From a checkpoint of a small segmentation model: 2.27M parameters, 53.0 epochs.
Rows from block 11 of a small segmentation model, named by matrix and row number. Each number is 500 + 50 x the weight over its row's rms, rounded and kept within 0 to 999. All counts start at 0. Numbers have three digits each.
After each channel's rows are labels from the 100 images, of 14976, where the channel reaches its highest value: "lies over" is the class under the peak. Only what is clearly more common there than usual is listed. The data: flat shapes of many kinds, plain or patterned, on busy backdrops.
# conv: 3x3 conv (model.decb.1.0.conv.weight, 96x192x3x3, each kernel summed), inputs 0-95

conv.33:418498452398527380518463512525626498442623501520490509543479467574557421494478460567529499572489452551491521463524516572390437463433513549433485499530560460558437369435455530525488560473473529427544481522502488436512454475461523654504460417471425465470517529520513521494470424429499484472
lies over: gear

conv.32:525601470571518479634537531526423579461419414530466473499525528385425518490460624491502508441471549372497404415476645501597536409567529483593438470557516444509443475426455541579458457526473497588487538508496485327600488478544470468549441544431525559474482506466462482472474477359274505523
lies over: heart; cross

conv.5:412563472476561437457594561575474490430511416435480524530518527584527540456465567569564473501492541586469491532559532510463479494473538498495474535592503509589382459472507516425508499436546486536481549447440597487496541523519537464496445437509524583466526451543468557538491510507599481477
lies over: frame

conv.25:579455673576451630549515553594432460554499450527478474401596570480510565494511441596453474476431497436565594443526542485525533484487445428370424486290552505459326464483444546503514450513533495482543448404445448566485392637486513526545476540409512493578497467524408527581547479497526509481
lies over: rhombus

conv.77:447532443430534450443515489466482464573512466460504487511560564382529634458521469456440546523462472415487418454473574493546369515478518487435487490587382571514430460407565514465512588538499610471559459533518533399482535521486475565526451408452455487450512575491572488567523525415497501569
lies over: arrow

conv.45:536409483458525442456569478493517510432386413441462477344484569471365624529492346507501482576404486493470379535537482528462494510528584511413423530470483583508581572541444550453549492498566552534498644575480561451539494511531450496465512374554597473558544434402584521580496492517397489525
lies over: ring

conv.56:537558530426510468476511520573416505548467503563434556486513512546606522503553637554527490528466562505446470485462508556504541414552456451574468463497516493523477472568478507479536436564562516427524379521435506430528470495537550488531494542552496512420527471519567529589562403432424532497
lies over: crescent; semicircle

conv.49:510555512478422581530436389493521468564513582567544461526460539486634434432507447518592597510612477444500526463466498505440489494583488482559567475470523499539512449566433575607519477473381388494495484510559484447509379515418587408550532501508513460496487540601482384500453555422455514541
lies over: cross

conv.78:545500567538457521418519545499531543501391479547506423416478436415550499494496627571545447536463461449464456580508394534507424513457452495470459469473460509477600541557557496461430471555559569476519382464497573524427459497493541556396571515610620575554521427438535507508595521471412550586
lies over: heart; drop

conv.58:333466555692643563568518532619436596392588436562503578540553547468427486551532534536451440494514517408531396552491553500599548502508489518532550555697574528481478486479484465433465491471566561452499519555396502404425465378511482532416477489427460503466524411507438514502527397462452495516
lies over: frame; ring

conv.67:592477443524551372502508468531526530554524436456529532512472558563432516555480455519543483486478467624454428491522495511525610529412563498512475543663473495372539564535545451398496531477551546509530477382416525416424616552458417575404416457498445346401524464477590537473522406480518529391
lies over: star; cross

conv.41:506582570538411570523530523553512626448457414530471467557450442582592443559494512483509497432491594534508530500535468563478503512520464507571543474580509361409440434575441538548485531554462497526483396371543512495602436486496477553469414581485492579536495581476463565547476535449426511539
lies over: triangle; pentagon

conv.24:403481480502531491502477495522473507505458555441533534519515494530596529478481517480485613560544519559502442502522048503535517496497490516517521495549494455611510530476528528469516516496499567492536516492564479491578484401554471468233585545500496491486489509477553547506547486499548570491
lies over: hexagon

conv.64:545472504385445399565564469590502484520664489474447460615492496518489566484471410462497595498462539503548526417466478633412480431589554530435469451564535515484423485553467505535637429450585437378550515391445539445488509538522431405494460460517548471459491413455573498547560521517492516491
lies over: star

conv.12:506480455563473501489521491542488525575477449518470510441533487431482595491455578461522458544402362526523470454405457481534514451405502475408459456543409527579519512311526451545378522575489521444513486402450532424500429472489456587465440542524600513482498523536478505491558503504252544501
lies over: gear; heart

conv.62:469566504499468450481446520400447539557435554521484411457483572597632449440470541559573504457504502526517535408599404513430552550490526497535533480491523490546481487552539531545516475526503530582482407546500491389561380483594518421460519445453449513460447489553521541481485541436311462480
lies over: frame; ring

conv.76:615512491399582407479450486475482512492479511464479507502532476493530536502572457550536485443476398672570518469441473514446560422465558494587488542506589462419543559422527511429463501540504560490543472488480491455474507527481487494454427439449577585493512521418552544451497456415495517482
lies over: flower; star

conv.47:534466516414442477568563473513537424567568524416466525483424400526420630437438557466572521526500452490423574476547454544539490479457506406392504450478437461559432591424495457538464502408462444430521555419536521492450550507549495449542469455482555464458532488522553470575454543537446520593
lies over: frame

conv.14:544491481640475530527514522571409474457516454518456529468501442551523479478517695464582548454527460466394475388593545518571502451441451444574448510504560448497468550419538522517570557489528480486496548450517560442523542626554460537579530453605439434655383472492448459591490520493397531394
lies over: semicircle

conv.79:453501525392510456527561495507553547537566492538498528296524519658594435466512504522409536535377525546531375492517491512545600522586485536530228484434562390522476494481428507486515511543504499438610447593457461492434522430540580538449651489410482523474517538485509566430528453524445485481
lies over: ring

conv.87:543422412433512418457517499515515415559450545434449528531489385519511509476436588482505478576496478527486563447518478557455427498502492414462511524500554485498560430383565522460484478500541520445521483450447507465489489517524557494520474528507475544487557489497575491498454502525465571488
lies over: gear

conv.61:464513483454525514499465505530456609624499601351532410523553605434531482481448530496454543503470432588495461604536501423411515468469572512503598519559473520504408481548485524585490462538466516529506537606533518459627474394409492610542407532466536560384522431420624586556436530467388410531
lies over: frame

conv.66:460477466392464479549474437500470474491544514458484570575415459473507515492476569541433466504514469480434565562511458504548538460605482550479666465541493423530398570535561489528490478484473587572532474531539512481412524436512529506536481511518512465521567507507571530557535528427474465576
lies over: ring; frame

conv.51:419542580494428548544558477532470515587538448593520541457454553396578509568461442499546427524446561511508468423451424480530431512515547440453401543545438527473420387506462507352482485506402429483451445387442491557466587550432532432228535528454424458576535565495474505462416514491596635477
lies over: hexagon

conv.11:456586503455358439547525472454466440481463446555568397551440636431524544491450536529495488522402460338420533493529536452464483506449551476456472496555400456577417585376453412590485516498437503480576502454540485452468553427465475537532518563490519434503490498543508441615512621435352514503
lies over: star; cross

conv.81:627422392550596463504505511464522384529506453464475590448513515488503484565553461524567486554484499601487559510471458547544412404473567442503489483454531418400509533511608561389450463553520544454523503410426575486484541642486487472515454434511600541441618490464540426539507499438536543512
lies over: rhombus; ellipse

conv.57:463553501556514439475409439359460456514576505488493540458478569587594502501465658518520620508503431449524595588594530490570599501496548597434428511483561497572388466420430505540451542520545506584485445448483539507537498457519532470509455416468475510359469511596502467580502536478492465546
lies over: flower

conv.15:606498487509502500611377464435480373379481474469483431390492530567464547513564472520466556477508502548511553493521432495449554527498572537486470472430554454474475663446548503515606560459519528686588595434589486536553401588578431443500502433566423451469485528495507496503489444432503484454
lies over: flower; star

conv.37:606521533426388371476554514457499522393606458505541479441538507518530503488513487545513491442408481580505592469563483521417494464492531554456450486394507434383441459534512526519537504510510584410447412392499517499527468548465579576504428338512572518578484473386577550514509550458331488537
lies over: drop

conv.46:490559478414447485466580518470522424516404541504453574541497509472480587460456495482614436503496498495478534501484528519502514488509431538502508505504438441555364609498515443474489473456535553484473486492485499454503564533431422450582520515467583526568565471500531511501463528425530521501
lies over: arrow

conv.68:444506491463517514447458467534507536527419518511497431307550535497531498534462324472516437551421518566518434443375483514507555436469491438472431485354555510557505504540500473568444487537497528493511592746522467378518437423477469557490595547417497485499539577508507555502480448505369445479
lies over: ring

conv.8:371495488414511536461466534441501544449410530544510521582582566494429468512533436534518359609520519512553429483436599440543609519419370502490619499563579523543471414583508501499378495495486555516396488637466494556459496484476492598598440547450538507563594521530434551541466516567554469506
lies over: arrow

conv.72:542482486452586335478486477482462473434504502410547535540432504463429484494542571536507519605463495534473529559521507554510516414476516514403633496525564448491464558503577521405435489493509635558575510537466414507386606471525587592539434582542536492450505502471559527587602447498568487484
lies over: star

conv.85:554493565465436502474439519468544426539404552572532462439456430431462513449535505434443568476544479253441585531485536535551413527482355545482451532414486547533493534441561502528486559483513519472494476437535640488478526620497453451569592394467488543524506532466475471546392514455442560532
lies over: cross

conv.93:460553418385501493496533395562431398501397475520411559569491541409569543493475482452510484511457485530507458406403548481485481478538498522539475469565511435558388462403448506440476483519470586411545432501487505413549510528477545586562503494503542548538483488540547507492491459439533520537
lies over: gear

conv.26:516452510573456575536552467526450489578435494515500629496415543464557488483577506448541498455550424553440457505523536497624503523488458462545542509502409391489498652453478458521414507506405519441540437515456516466437517491433465492533499533493564412533448412547527442470490521490518499519
lies over: bar

conv.86:541493454405466501495561437394521486563479467407463477438486516510523543502492474448556595459489410543524576427507495557556440561500591398479490538444515451522480562460498580507434534435512562511447459477528538437536498476455540522512477376536536533617517433478595569467457563543444489499
lies over: flower; star

conv.3:502504453436480438550482496462531458362594500575507517532400438630570559480458466475531486386460483608535588462520537622391514442490516569579409487473406451519461494470507451553479457531486475414527427409509557454485441486564486446534483479456516535436450419568552438400492506455456484575
lies over: flower

conv.65:467569530430512496440533484558430509562436561592441426497460494516574547436503517408556373440437473472419609514468452491419424560539587506554445478547385584576464429559549442532493513517525490479460424352523525473529444464543419530430387608511385546456507478558557517524447535437416504527
lies over: triangle

conv.75:537479429479526545515495411504448500563496494473577568502392480497588491531431581418514583518487522539488484567612760508626462536507498473544472519463377525475418346549522524494405504538456503422546498523500563520501634511523527345666418570538445466518600522554535428470486541465553443466
lies over: tee

conv.54:531514535426527434464498512454550477525524553586504477431508542433614444517517498565487491493500500594499637452530553508470471515476500458562508507436571406460504447527518545467419520569504506552557359504463541444520478562562609508582437382466444543501534537557605501467465517448485504503
lies over: ring

conv.22:537547563491466442538468474512482441477494468502559430715467492500438567487504394529491495378550556477553727514505510515479540478512520501510709464583476482470532581498488465497490519501504504527583447399581455535496459514586542516546279541491485463482480548580542495452584437531530525565
lies over: square; star

conv.2:622378434521520484509516549617483571427574450486499480392484478504470547559546594572500529443434517521508379512464673538445502499467535549552419514377493450446491463545533552650527508515454493493509527650527503405531499585496461603764468555519498468506470541466473476549563469476372300519
lies over: triangle; semicircle

conv.52:516472483568467497486471456470433413507412457488539494410501515493572493472598489542505545537478471516541558465461476525470403476446559489446459484396543469531573516349574491483495524536492514443514484506514512538503464519524544532511499501494526507529480522544497468489502533521522489516
lies over: drop; bar

conv.60:501444513459444358471568393544524441603511553586409545384432477495433486451392502526494442525452496421450535437559580561471482432584484506488445472428537469481573571521561523397504490480493601517525401523450500434380482552576560640537510560525460441490556420525646552437538438519436548534
lies over: flower

conv.7:480519599494372484537509461481443588591554449485601475570547593569459552465459593528450602493462471398493511527502455515596581391560472450419518523573416599611521411430437547590545457484510413435481564392487534551590522460524583580505417483446499514573498394516470562443498424608417538431
lies over: rhombus; arrow

conv.1:493491491535534442374434482514473547335455529503421512536521433530554436534540502479433549563486471455540457521483540500516530490446368609547553504557588598453456465524527448482572448547545554540498581591515482575478589542577439440535516422457472490507461559436365506501500453503513465382
lies over: tee; cross

conv.55:483398560557496567357432547550574585527386571476449555489505462545520475585479528535532568512527352612500584477497512521584522544349437495447652541529581499543607490531430515486417492560508572537514478490488599524475443516513442460543322477512517474498520535573531532495566524552544454512
lies over: frame

conv.59:489484481483470457511571494492549456473431509471492480474486482566450526493458524491519484518509469518486480355446465558475458525467484395484509451523482359536588522469538501487493496462488521439506515463502503459537470527564529543561516397467462485540484487478549523518459497552485565490
lies over: flower